Weights of a small class-conditioned image diffusion model.
Model: 5.9M parameters, 48-pixel images, arch unet, norm groupnorm, activation silu, widths [64, 64, 128, 256].
Training: adamw at rate 0.0039, batches of 64.
Rows from block 5 of a small class-conditioned image diffusion model, named by matrix and row number. Rows with one number belong to one channel. Each number is 128 + 24 x the weight over its row's rms, rounded and kept within 0 to 255. All counts start at 0. Numbers have three digits each.
After each channel's rows are labels from the 100 images, of 14976 (inputs lightly noised), where the channel reaches its highest value: "top examples" is what is common among them. Only what is clearly more common there than usual is listed. The data: reaction-diffusion patterns (Gray-Scott). In brackets: how many of the 100.
# convs0: first 3x3 conv (model.enc.2.1.convs.0.weight, 128x128x3x3, standardized in use, each kernel summed), inputs 64-127
# convs1: second 3x3 conv (model.enc.2.1.convs.1.weight, 128x128x3x3, standardized in use, transposed, each kernel summed), outputs 64-127

convs0.34:143128131117098088118123109105155134106110109112119107102128100138118118144095163157117132112107035096102104127118148140129124137159110119128131105101120131114101144138138106109110110106148120
convs1.34:127083130108123112127189177125131080087121104144132168128134090106124179161158093075127166119093131125140129114143138131125117116135149124096132135122145151124128122108124131126121157134091131
top examples: dark (74); feed 0.078 kill 0.061 (38)

convs0.16:151078131125155142159155154101125099123127122122130151118155141134143117121112139157148136149093131138113167185133129164125107120150145094186103107149130127091113103140159085104138114116156077
convs1.16:143115130148119122174116137123122127120109117131112170128113142090134148150178079152143166145089138115156125149143083149139139134117078149142133118099157186116126128125083135113149119133109146
top examples: embossed (99); stretched (63); dark (37)

convs0.18:154186106139144155100120125172125154066169158170090120145114135125125145153132140097117152122108115123158133175136132166134077142111117130112129125146149139128151138113135125105119074113152087
convs1.18:138128128124131108131137104137118133195126104121137070125134084121131077127126191123132092095188123132102127123110141191134148121188118144135126134135084144115128124134208128118136084127159141
top examples: grey (42); feed 0.062 kill 0.061 (36)

convs0.111:109151055113124162122130115187165127063104139078135116128112108088119154136119113131114129116162179131165129112115094099113120152026115146108141118158136112136138147134121134177112175122089157
convs1.111:136043105119146121160159161134125080154138112143136112129133104143129136148155114107116139129117120127107139135153141069124129115208155125133103147102110154163116118132105132150136138125132117
top examples: dark (57)

convs0.21:088104174152121138121167151102122085139153112122121149141172149139148120144120146138151121150119135119089113149170116178130139116160149137135156133153124105122147130125117105136150055130166074
convs1.21:146123129145129138134094119131115121088124110116119171135133116091127134107136121162133148144114131126174126079168094122125164142106078104130127122095150112088134141107145119117136126145140165
top examples: vivid (52); stretched (51)

convs0.80:130111099095144099092118112119127093098093146101098112112126115125118150111164099119115161113115164104145163137094161122105123137156113176129162159103132163175086181133175121182111100112164091
convs1.80:123119131069122122156191170127132103102117075135132090120135130116123138132144076107133143168126124119127103171129144142127084120164142143132134133175184154174129118155087117139109187129089117
top examples: feed 0.078 kill 0.061 (51)

convs0.40:163138031160141121130107127097141165066119153167121125128120120103131132129116098138131133127116120122142162118143131143152116150077126119107110101097129162142136157128130129144125144132117116
convs1.40:101095104093182138109087154104117143162192175111138127127117138127130090131159058159110154146144096137072120133134066107132132109142124099120082160108137109125118118137158106136132128121141141
top examples: feed 0.078 kill 0.061 (34); feed 0.018 kill 0.051 (28)

convs0.20:165144120158155121103092124147129210116119185168135124118121109117122107129159082129126110126109085137112150086135171115157124110151126097149082089053134149117111099144133128084132113126109113
convs1.20:122157129132129129118065162116132145142134175108124137125103205138123144137078130160131119114085132118113135084094140126126165138090141084143143122078103090116131133119181135110135119134158133
top examples: embossed (98); feed 0.078 kill 0.061 (28)

convs0.86:143110107094146101095119114121129097093101151107100114114128114123119151104167104118116160115112162108142162137095164127101115137164115174130161161099130168168085177131180122178112093112167088
convs1.86:126118130066125127148185174129134109101118081135137083122129152125125145129145079111130147164123132123127105168129155144131094121163139148130131132181183148170132115151069130143107195129089116
top examples: feed 0.078 kill 0.061 (42)

convs0.33:148105128060143149103102120138113129172108092176118124111112121101122129130134092148120163124135180144137187160103155105122123118127121128122104149105180157160137116118138140127123125134122126
convs1.33:137139125125130109128104048125113159184119120088130088129122107133120067129117151134121130142173118123103144157152046125129137124134148142150114132152101133152130117133130118118123129118142116
top examples: vivid (55); feed 0.039 kill 0.058 (29)

convs0.41:128179077175152091121120131137180205072147129120107130133128152119133158152130136120128165128150115082151113136146137126142120138088131104099158110150131120159153111088103145111127072140138091
convs1.41:131119124103127132102076113136123160189128123106127076133125103147132061099105140168127139127205111125166140127142082098127139131133157138157133133135137161153132124150169110125134134135154117
top examples: grey (58)

convs0.84:107109157080152138166135128125137095136129093130118124100141150140120130113171170152127120116086127116116107155131135142099134101203119120160135147160132108093122083113156118091115102127173098
convs1.84:102119108151160159170133086107100087120182138146125154133136129075145121167130179128096122139149149145146143121192152116128148125160085152117125148121110110139121132121130148178135152089097118
top examples: feed 0.078 kill 0.061 (32)

convs0.79:096138108125139113118128125109124147114104130124122120113125118116123146117106095105124148124155219148144131105143079157143132101065120131156122139171145117171156161143137120176121132107161087
convs1.79:125071138102122115172183147114135101109127085156119091127145105114114123094132108151134130175115135122157115131122096122131096117176087129135132126103167157164125126142127131153127133138112163
top examples: dark (76)

convs0.114:136101148088126108151134122054125076101111120095119122116098103107118140077142137138120159119100159126133143123129140163116119117136121123163136123110136129134105135142180094116106118104157078
convs1.114:128101123151140167134124160127134106100127127173126190127120183136123170124179100122125152131054122129135113157168140094123150134147126096118133116142139091085132117114039128124121180132079118
top examples: grey (35)

convs0.37:087089141114144127099151132072103084148124119104117132133148150146132099143138137148136118136124097138076155147131136133140136130173132146140148110129141087123085109137120123095135089127161099
convs1.37:119171123155123092145119098129110106099138104148126156127135126094129134115176133118140162070098141127157147169146121111129165128103142118097120126137119130042126150061124126095138139148087118
top examples: feed 0.078 kill 0.061 (43)

convs0.32:125079108108126153109131122162112138112138176202113120120123127123115107124174122116117140121124132176116162173084104120148116141115119139140098147127152116133157145150129122108119092112109119
convs1.32:127189122122121103093133118136121180162125141113139166134129086144118110130110171121122086121159125124109158121128083123125138139107123119156129112115038121113116145085164118114135131125149125
top examples: grey (32)

convs0.51:100160107155143160118137136145129126079105149128118139137112146121133122155149141123127104137143162132119104116134112174122094106138136105127108099167134131156166152131094124133139050151185073
convs1.51:114086121132136124135123125112123131099167192117138149124136095121116107090132164183128102096148123139163119116132126117131117123104044123146140127042131098135140123143190134135135115125125133
top examples: feed 0.018 kill 0.051 (44)

convs0.124:105070110106145152127127110162130128144073168161118111118135125104119133134144103109113147121119157170088130134121139075138149108131113133146068147139116073104118115170112131105129102121133117
convs1.124:127128129094127126130132127131126162145136153112121155130119097152115097139065127101133075144165112131090148103139133146131106118067214118142143140109084140127121116099109133125126144131138111
top examples: feed 0.018 kill 0.051 (51); pastel (34)

convs0.118:129117103126143153154143105143155113146108134128091108114135150131113126135142138151110177104098112123122145156068146124103106124137107142131112105162164152109142124114112100111107094103138056
convs1.118:133209129135129139085097078121129191154128122097145107127139106155129076140111182136133096132191138133090134122127099112125143128138144139162140128132093130148120128121166140129129124119176122
top examples: embossed (80); grey (43); feed 0.039 kill 0.058 (39)

convs0.115:119110110117094159102122128130181105061135151076142124127127131093126155109153114141126154122176126132150115148076092083150144109126124084138154091136136135144149129098114144124119136128093155
convs1.115:134130136129121128120096088135127164196119132111126080121121103139136065131102125148137146144187129117129124156130090113127147132150136134145131121132122157157131122145144129131119156132136131
top examples: grey (38); feed 0.058 kill 0.065 (34)

convs0.24:142193074128146140089141120175138175106116157175126122094136134150115129125129105146121113117128095143121164098098097090121150133107122166076120102150105145172075147140121116155120137116091158
convs1.24:134120126110135091172170132135125118135126092154112091127121144109123123151116152089129107115123142145142141073085122174130159126139121106168123122108133135166135123154210139134134058118178143
top examples: grey (43); pastel (38); feed 0.078 kill 0.061 (29)

convs0.4:150122170138104104115163140119109178131107111150128140142146124181140098151115129156142112144106161171076148168173120167146117137145141098171102121142104123135128128158154121123143120125149112
convs1.4:118122131127123139204152088127130129090137086154112084132123194174133123126137028096129130167109120128164130113076134163128123123129113169114131115127180132127134117146136125127140132122149161
top examples: embossed (66); stretched (50)

convs0.103:097084139084158082128125118099123126115122127087099116103124094118110148088139123124114150113116153119151169116110145133102143112172113138129141163112126164177082153118179121148113101119157087
convs1.103:131099128094127116163154164131117113103137069133134135124119170152123142139161034090127148149116125132120117150128104144129121125122166141120136142169176140146127107146089125123125144123103118
top examples: feed 0.018 kill 0.051 (30)

convs0.50:155111134096145109148138133105119111101129118120111133122116111119129122077136128161130152126091095119131138136115184148105111108132130120165127112097125141124107112166192093096116101113173068
convs1.50:129115129151129155131138170133127113098123137197121166129120144133127165122133134101129136096076121125116125123135172121121141138118133106091129126136126094078129123103062128124133134124104127
top examples: pastel (69)

convs0.83:141132106102125161159160118137124113168091136165102112112122143144113139146143129132119139110102133154071128137127159111133139115132112131127075099151159099129121108161116114125113096109100085
convs1.83:128152131133130119094088072136135165150122139102127100129126095147127070129130140139130113171191135124116125121127112138127134124155135144156134127129113167147133132126160131122131119134176125
top examples: pastel (67); feed 0.062 kill 0.061 (26)

convs0.11:146108158069162123159141132132145144120113098134121132105122127149121160121070101121131130132145154102117134144124144074116164130061129135111088114124167143160118164142138128149128164131112193
convs1.11:127118125121127111140088078134134155209128189099144070130122146154137076126140113185127161152140141115120134159125107108132122112110155156113129134094099194142142132137162137138124099123123136
top examples: embossed (100); dark (42)

convs0.75:140135097126095162146101133154152155048157184160105133149112131091132124162150194083123137133113157102151119129128106130135120109118129104118131156125123131146135132093114133155134093132161098
convs1.75:133163127125126165058096091138138171190123135128134106130153097117130105072164171173129116102177127129149112156139123106121110146101160167136127125151139182154131128152117131127125125131143138
top examples: grey (64); feed 0.078 kill 0.061 (29)

convs0.66:134184093120185159079101117198132156089136166165105117113115112097115117105113108116116136116151101132173147105089115108110090131052116140111138095133145159133127151132114113141115196114110130
convs1.66:136076138128112120135122181159154122150114143119139063128129139135132098134115195155134121080139118120099132120145097111124145135147067112160140124099094115136123130142170149140124072132123113
top examples: pastel (57); grey (40); feed 0.039 kill 0.058 (34)

convs0.63:132140123136121175124160155130134120128124138142107155158155122115149114151151156143150115156084162127133122155101135149129076098151154088159090104142136080079150109141122081134147117123166088
convs1.63:130131107178146160097103204116124119124138154120119118119138113131133158117097136133105117120158130136161127104172120110123179138117065135177114116117094119108137165101168119139143142124158132
top examples: embossed (80); pastel (60); feed 0.03 kill 0.062 (31); setting: feed 0.026 kill 0.059 (28)

convs0.6:148173126173102104130130129175145236099111150180124130124130132169131110172123098130129105131113150150090141101171115112168134145090131100111106125159098127157142148133103136134135142130112129
convs1.6:129113125103136102146132114129132128123152145113119112129125150140121103116091145162125103150118147130151114055055113183136093121130094133139138138080151131137124121181202137124139069144182157
top examples: feed 0.078 kill 0.061 (42); grey (40)

convs0.85:092154084136220144102103119164125142100112172141119121105129128126115136127133075097123118120133132138136169099117116120133144128108121153094122120126155184208120190138096134170126105131136106
convs1.85:143102138088093082193086139108142120108062160094113140121122105113130118109106166177149143087114145118149111147163093099123136132126103120131106143100129108125127127113175143147124099154140136
top examples: cool (32)

convs0.7:147167122195116124131142140149154228115136150187135139133137133164138093162112123117137123141106130149084140109176134107158148139067139101109099136137104122154142122123118140118144160135103133
convs1.7:144122117123126106127096153138137166109165144114115118129125175141144109119098138153125111136110115136139139064065104171122132128098131124116128131093142129119115125162170112133143042125178168
top examples: feed 0.018 kill 0.051 (68)

convs0.46:133134051150124134120095124131131187061122164167119126134126124103132133128120110118126126127149138121132130121150112121152123147100127115101147113107118122150147155119100138144126127134134133
convs1.46:140087139081135120156115112127134151177118161126113091133125132130125107123108077147132164124144120135096124123156088093130166122175142145130090131119143129158138109129165122148136143128155138
top examples: pastel (68)

convs0.13:126096164110118180124158132108128109170148120100131132128135122134124146151079135083130091132156150131119099108178123101143154131062131135091140160146157114183169139112122156120140103152114181
convs1.13:125091140130127112194080093144120158154127155107112091136119123179128092114131137166126167123167108116107133105135063126126146127107112189147123145118129160171134116149137132144140051138124138
top examples: feed 0.03 kill 0.062 (74); dark (45)

convs0.45:163128041142123121129106125107137168058116158160122123131121114096132139125114100133127125126129123120143149129145122137157109150095126114114118100096126149140139160130128131139123138130123131
convs1.45:156090139091136147138093137170122139175118169115129103121113150141137099131155050152139160146141125122067106138142073100123151119155129114122082141114134111130142115131148116144123144143142143
top examples: feed 0.078 kill 0.061 (34)

convs0.67:093144096159157177102119121178137179103132159143122122119126112122122108118092123089123114124172109168121152101118119101125149102037122145108127140132146101133124118148106133116125185119118164
convs1.67:127085127137091097137112197150130133091127166106118159122131089108138098142138189165127161104129124121125142123114111099128129130136104106113134140079103109140140130137163127137131103131156129
top examples: feed 0.054 kill 0.062 (25)